Rows from block 7 of a small class-conditioned spectrogram flow-matching model, named by matrix and row number. Rows with one number belong to one channel. Each number is 128 + 32 x the weight over its row's rms, rounded and kept within 0 to 255. All counts start at 0. Numbers have three digits each. After the name is the row's rms in percent of the matrix's.
After each channel's rows are labels from the 100 clips, of 14976 (inputs lightly noised), where the channel reaches its highest value: "peak on" is the class under the peak. Only what is clearly more common there than usual is listed. The data: babble in 24 made-up languages, each with its own sounds, syllables and stress or tones, from a formant synthesiser.
# convs0: first 3x3 conv (model.decb.0.1.convs.0.weight, 96x96x3x3, each kernel summed), inputs 0-47
# convs1: second 3x3 conv (model.decb.0.1.convs.1.weight, 96x96x3x3, transposed, each kernel summed), outputs 0-47

convs0.0 091:136110119112096131150205134118133155133138117138137144139158110158112143117156136153227119084148120110110162144103149101122125132132120122119160
convs1.0 101:112114150173121130155123105149108073109149127081144088134101140148214132165158139119142145121116164180134125153153147116072161111091116180134115
peak on: silence

convs0.44 107:124160069112151081130170089122178149105080139119178094148087148151143092121078087116202142104188173110126140164120101089188093139168125116185095
convs1.44 093:137104180100132123142104139148138145115148126045147120100156102160124182033186233186093091145146117114148138109128164145117147079098106155073146
peak on: /ʃ/

convs0.71 096:098092076111129156154132144128093089149127106112144068147120206106102135114065110110108110097134169119132172181078114126166126147140147146131167
convs1.71 086:132116146146120105107121198108145151128122167184103173143167122146072113121180091146122133189150145088059104110117137186104103092128149174099139
peak on: /ɑ/

convs0.95 094:158176115110177112059113103148173164117146153095086138171144122125140161073170168140167110045111133118151097111121173097142174135123038127107135
convs1.95 101:083130147125104145187169128136120152118110092142191129147106110174133082203100095170072129157154097133155107158186094115136084099133114158129081
peak on: /ç/; /s/

convs0.36 103:165087059157155162142095096144137068102138172124082138116135106158137119122143097141199098123111154100138102104119142159100149142137069111084166
convs1.36 099:111152096082104121165128155139094163138118052089106140138147113144066153134095169093150218108104118147104147133133172170090127118077163093119187
peak on: /z/

convs0.27 120:114083122105147096169168132155153109136075190119125197122130142180145179143189125169121163110125184171167157155130127137159137183147105122102160
convs1.27 095:147154093172144125147112055126180183133110131095116101076157147151141133163057147156147114135204091091104098111128089108072130127129123166109059
peak on: /aʊ/

convs0.62 095:163115147156146154105129121160124194151169113159143068162098161115124100153100176144187135161126130123169002141095136137154192149158175130099146
convs1.62 090:096216080169160094174140133162120106085122128077156156116182083146073139194161100145128151097106132140036171133159114147093124147136081134147125
peak on: /ð/

convs0.7 087:152118064104135152135110120138187109115117132122096050159140133106125083153111107132130056124131146102078116156130176141161152150203123149098104
convs1.7 118:137163134179120084077077165165113113128084153113144215134165159131112116121163162093086168147102137141164127131101111071088139119071145104156141
peak on: /ç/

convs0.65 088:181127139141104112132128150157085146094120148155060048122158141114129125090059102095153043055152148094126028124119179104149076146114190084132134
convs1.65 118:127143102145083147096175133107070122041164135085157140161137133143131131150194061087152136174164087127135157146107092092082159158154068102115145
peak on: /ɔɪ/

convs0.74 157:099119086093044085145178123136093169163145130161124093144098125146117117046096189173137152111096125148106148151121133095149144146130104103134137
convs1.74 073:133112133170139164126133138115158138154131086131230133070133091128077165109115087051105133141116151142106076169150151137055146075125146120178138
peak on: /aʊ/

convs0.45 099:097085066143125146163087144143195095117156160120130121161114135103147146110138137097175124104078104125168082113166129119198152136135117176167139
convs1.45 130:096106109083117132117091102127143173118124136132136090139062066197145143132189180120078086113181083069177141171100158126141116118144094134074132
peak on: /b/

convs0.16 106:098092149138103108162147114084146066128156147152123172062119102112122116149139105129140148143140108145140069119127073165065129096137117131159135
convs1.16 107:107163092162148139113189186130116138091111098167094141223155178134160151100128073066122097160153149074135182191076145118120120130114123077130109
peak on: /p/

convs0.89 112:073113076140096135207103120149126129133150159102125068150101116140149132114068159100142124117115106095159088065108060126146129130124162130109148
convs1.89 130:126112146112150120093095102099130108169120147117119122048185097107169124136162210130148167114169120179116169122151157132117108131176148075121112
peak on: /ɑ/

convs0.61 128:138140141086127161100102129141107151124126126097133096126103165092153125100121138110095114145195133138191160099144152066141136119110143140119162
convs1.61 093:103138170126088142082148087126103173078116111135144157117150192128108089109119154164128097150187147129103151129204131121144138129151096120116124
peak on: /ɪ/

convs0.94 096:123090085162152149141056095145125136101106124132138137137185135101124129104073152137129202148138121108072212115067139097126180139173050150121126
convs1.94 072:146103169089116169141147121110177136144136118157068116120126164169174122041173075202197105120120150177184096168185127130138125156108149113085112
peak on: /ɹ/

convs0.79 094:202100122130101097119160140102119125055136101139103097129119117102183153127051094102166163105118140082096145092101173128090127138146082114081130
convs1.79 107:092122158142145111138148120124136143195093116107099128111119111131070143125092196210114108100093112154139196098156108187119118069104156143162113
peak on: /ɹ/; /ɝ/

convs0.58 110:072104083144139157096192111121134121130115142132133188108115105088097103095093117152164091096097148089114100120106197153081107165185123150170087
convs1.58 094:202141135195132082156046096089128119135107130147106088137095162169095084121141157110093111132219125188160098142152106084152127085104144115106171
peak on: /x/; /ɣ/

convs0.42 096:095099102141135152161072060093137085122129118160096109140078134175168153057121161088138104162095104096112136192070155167106165149167086149129142
convs1.42 094:145132189072069075126137118171157165102133116049126094129102095105105144079112098115126107129116168107088099116091133093106057130149117093147157
peak on: /x/

convs0.24 090:116127156116135190130113143118147173041127126039125150125135074130129136159105108136146166140135136137103171134121066110120167136171180145118142
convs1.24 090:141114131124151129144090116111138085186128094210076108110062144114172135167147163135106107130128092096142118193173107179118082096075116131133134
peak on: /f/; /x/

convs0.84 080:102139125119108107084113182074150122099116167072099138097103097146154099091144128082110082145170115138149214138148092129120066109144200158111134
convs1.84 084:111111087180162131111062081140156101112128125087113163151147101152095129104107121178094111105101145098207131132147160106088121134146063133109133
peak on: /ɔɪ/

convs0.48 097:077122117043121092087080147115116174072069075174135105158216147119118122068135078145165119132207134115167141133119059168141110132195137121152095
convs1.48 112:160146094168137114161142184140127159084104130114123131158033150184112133198182150159178148093160109202148136096147093107122119164094132136151121
peak on: /a/

convs0.37 096:121128156197179062101175128200153094108110134112124123123103197123104116150072225122165176126139113128167174181165099144099118132111104163092157
convs1.37 089:173120144098094168142094119091101111073088109163132189124095114196138102129133100130106133121167134096104083094134134121106121122105146133153090
peak on: /ɔ̃/

convs0.47 093:112130124148101121116108140168164163170122154110121000109114122148128157111091141136174080097095131135152074106094110119156106138111072121142143
convs1.47 135:074153133163132105114088148122095088145140135028075139069133146050142138114179177085106164152105133177143130127100094131080099139141131113123149
peak on: /x/

convs0.46 102:072089113103125116115180111126152116088108152079146147117096112082160114066113082111131167140111099110087158120126098109132150155180116123131160
convs1.46 136:121134122131125143156066174109123109103119101196110133163180115089104104130094160117149127151114149067103085121123097148126119110118115140128143
peak on: /k/; /h/

convs0.73 113:130109109115176095188101089209097130109159172093152122102138113111123143080168173184101126082097130154170046120119125085118092165074160117135098
convs1.73 094:131142133028084172114171159086146113130131104127118200068118090141152077179038119104181136130122149177081156109133134095132102146135077149190125
peak on: /i/

convs0.75 082:111143120099168143142084125094131143146179163129160160194233153126117109100162155130150097083120087110111118131128174105142112139189158141097166
convs1.75 085:133201091158137156136126134170163112116088115078180135110032132142156138119100121105143153144149104125113145058134121106155111125131054133144145
peak on: /eɪ/

convs0.10 077:118102148066121145075061114080158139114136103100135096130091159083108210151090140139042122139058062123098121144131119151123119137093100156170137
convs1.10 164:116137116159143062141111169170064185097162161191091105133145113120135130134136064134155111127228131105208148134105130103112144119127105124113099
peak on: /aʊ/

convs0.52 108:159122113094100178131089107089134146091169154111115113085087097131128120105126161142132051138148136126084082108115168173116042118196183109142115
convs1.52 104:159083131078157123110151069136069077114137142114119163135156073125159156188077154071111146155081140086107123124162098126125164115052126206173124
peak on: /f/; /θ/

convs0.21 091:132152144145159137141157166119166131111226125175146173122091142129095140204117132123114086081137183134141073164179175127151101128095107112188121
convs1.21 105:154124166074160071100145113104072094098146129175146118213127147130173083068101112121136132154053114094157130121126064113075120072107157114139087
peak on: /k/

convs0.80 096:111161121139081124154118182143176105108170121122119119121129115105114127140118136071063162142100153126130153106110108101170130116091156131153115
convs1.80 089:190133158080137088074168130109122182104178151166124141158144118154166080026104140178077129113160187143161137126130147171086130149124135099072140
peak on: /ɹ/